From a checkpoint of a small class-conditioned image diffusion model: norm rmsnorm, 37.7 epochs.
Rows from block 2 of a small class-conditioned image diffusion model, named by matrix and row number. Rows with one number belong to one neuron. Each number is 500 + 40 x the weight over its row's rms, rounded and kept within 0 to 999. All counts start at 0. Numbers have three digits each. After the name is the row's rms in percent of the matrix's.
After each neuron's rows are labels from the 100 images, of 14848 (inputs lightly noised), where the neuron reaches its highest value: "top examples" is what is common among them. Only what is clearly more common there than usual is listed. The data: simulated stained blood smears.
# fc1: MLP up (model.blocks.2.mlp.fc1.weight, 1024x256), inputs 128-255
# fc2: MLP down (model.blocks.2.mlp.fc2.weight, 256x1024, transposed), outputs 128-255

fc1.723 099:487510478483580541496474509537524522527503485451523541485516526481486436505423449537538433518498531494499547529456457461437520531509584442530511479486516535507548540521407457459528481490553521552463524510531506489508497482520387492545572564482540443451544565531457506656520432420525499497444421453571522448538500538533496534438484509536591503547497554487560528482579477485575473499501
fc2.723 092:482511560479508541494448606482530447503518515462490557486418460447502537518531569494485500496612583502508556480462495517519429421432512474462443484444467533490585489541531533441457539535506487526530531519541516468491493465526525448415466489518540519538443528477438556484461460539429555466489523492407532526541514460493542503515540447529507484507459467464562529509515531459503534504534
top examples: platelets

fc1.401 094:516534549509522477548545515421505545512507575502520484544510543519476498446483510509572496500452479462479520455484499551485434544525541480479436440565503440507537478609476459496526455497476532428542438485541471466452466528524467515524462439488466525438476491478441493517531496482566485526517534488520465430453505582527526478516499510478436517507503483462478472544470458515540499388556
fc2.401 100:525533502447499544463469521488467589529487519489434562520497581522588496451476461449478496494428530518515480508535479486473544466464446478537540460470516477577494510494608604589503486581461525491518465566563470482472456510511450449473557494474493540484474522437523528558523493544528446528552469494563447496526493451454483558505496515507522512465488540499474514558510519524502546507467
top examples: crescents

fc1.297 084:551500508510518537484435467513495492538480525469427503541440413474473459542492444534576518433492537468460570521509452542453450541479484518441543468509461502527403505490436503534461494444521551453475465475494554461498502500508404554545565547485502527469435470500483491557488446472541531508456526538503525515442499541560462527528515536505404562459520504521580525494487513514493527518506
fc2.297 087:392489486504547528457515538466485541562548496569452485516534558530536455436490480493499510473501546542538547536549484522502506455438492525479465493459504468465492472539426470492561492506455476510459575488424494480556441551434558496514517484408551570490472533524503575442522562513519525547482498444511467458546461490476547505519499423516513439512478459467468545471519532483471481436489
top examples: platelets; spiky cells

fc1.455 124:498475436485508504425388534504435544464470488545512511591590464522480519492507467458525524440504451441421489496500469504511570539555515505484493484557429491474518497515419551466500430524504576494560481437498490492570519507418523522593465482464496480556503496506548566502491492456576549484535476548526503432517502397485502457611537494504447453501495514427510472411462490516460525454487
fc2.455 099:510526484432449474441457525555534474472482473488432465489435516527468502514482470515570462461465506529491463509526468464491544550427489521503460477542501602495477487471475538488422484570458485476528430430522510454579556479513467502481528563474489495574414497512540529469474554434470512535506494487511566530508462474522497481434625515522441466516507590464524518456516569544442520440414
top examples: platelets; dark grains

fc1.53 149:504500448461557474526457538453525505495471491415457501471425543540521492505479430533485495545459565518526523495486518503406514514507480452461511481480537509484478528546459471515564556439582489547516449490525537560494473549509451553514549444483585557494489500499544529550560454435506515439479482563516483499394531483556475415542500506517422582464510509480441475538528495500518529467498
fc2.53 146:460538518452500487553509540593523539491489528488422468480513492502498476536489534451551536497516546422538500526470506515526545443508488545489494551438463539354524464487509513543481481520467523493586552492539533479523467471580489402488533467536592580491487562552491512478509542429381475491499511462507504572474564506473507539461522521502530489515562475454486453475564535438463480519504
top examples: platelets

fc1.511 101:519560459556464491501540439453508521465494478485467461568470518480490509428531520509482515514473521531523518477545512584437478542515586504475509483544561449534466478554445501572526524479515496567508488478498501475456521527506556576562516503486502524494503529492530512464497468574519608414466526566509547508474499462463500479585483486454441443497479534515510483552495469475429545518569
fc2.511 098:469540464498450462556435557483468526530469512447430496427488479507469538509429498460506514477450553496501477526465538469481504443493467488473491580452483508396515473468527549518482456517531570526527526511554578539489515440516418468485557486468568540541426571585499476432554554477428488508487538458570499547490536490544530529442536498474491485452595497499535417484490512442459560534431
top examples: platelets

fc1.657 107:445545574557457472472566513532513537515525546502448470478536476518437501494443466471444480493484477391432452463460476557461533517504528512432470406439432544522512523514477475492515491456574512528470498497518463534468458511583484464491513539447556507482490493517507483483484533503393549518530536485578500480508565471452556507529461475445531491505529502532468424422493449435553509420487
fc2.657 109:521520495471456440538518496448539462453559560456510532526492486488549499522532496453447481435574479535564563483525529518541514481487456505491511416520512522523531525555462506472539439479502494453468529475510450480546481513449551498453511528435481429502470406495471443511503488489539552563567454514416511536439480492478454496584517475516505423539518493513508465466496541487470483541498
top examples: discs; target cells

fc1.629 096:517553509527491487442493499481465512525470514548429470548482543489485489490487482423492518552494565479587519490521512492471516424437481407467467428437613479521478516477498490520462506467529512533549431572516488488560473515498507501504506555467500567428555454475461513560498559510470537562499433476493517472534538515493540580530559542489414517471418479563511485498493479503424528407463
fc2.629 075:496493458493531542500429516522491512412536481548520468530412548476434461544451532466550498452437412510518499518454474414513544548479540461567490559474494451484527568523534492545473512533464511480472441472509548452486552529459521507449481488502440486610473477471487495463511443440530465549532458514562500504456563491514477478488481462463567475514529479530474576527477488481600495549548
top examples: discs

fc1.552 090:525512534530514512545488479527510508482485488523559506550566520435520506478512503520547507551451506496544499467514497478499514487570447575484539517457449483452555486405525550509503485505515500581540445438540564559552497476517516481486508443487472500539485561499508469512487475408543479462549461538491540455548484505519463511438523507542507548489508610554488459489457528537486525507524
fc2.552 075:495466434604481493534493537467493315495539481496500520493527502525556484548478568467429521470583449437513447573474496460522515448451518468522453492575532462536535542535415462399574475479443574472503572491473473471487536486453510542460469548601555501521490484533498554427508523499494455543528524510508485493484495506547488479488543542435470541481432407513502471513471429446538477571546
top examples: crescents

fc1.545 159:531537452483532534465442560556502528483436499520478527601530533581461487517470470457473537485481445465431510495523487562482502503509486474483454443489581495546535545561448496507395433479495554531554501448563541516541556515490486539539481488494442566463552509573552528498494545493537561469497535541533572424471469390438473416520590495555473532527433555488529458477497525489514549492464
fc2.545 159:533560423421502457490447482496498499448506544456466534446508433454497551499520473569571411409458501514501475487560471452492533514498506526475464542497484586471548532538466513431440544493500505487500491504514578532489498527428520496446512483502527546501474499495419473450538510475473546544514522438490518533493513451540481466459557521512516509560496541518528580432484462473435471532413
top examples: platelets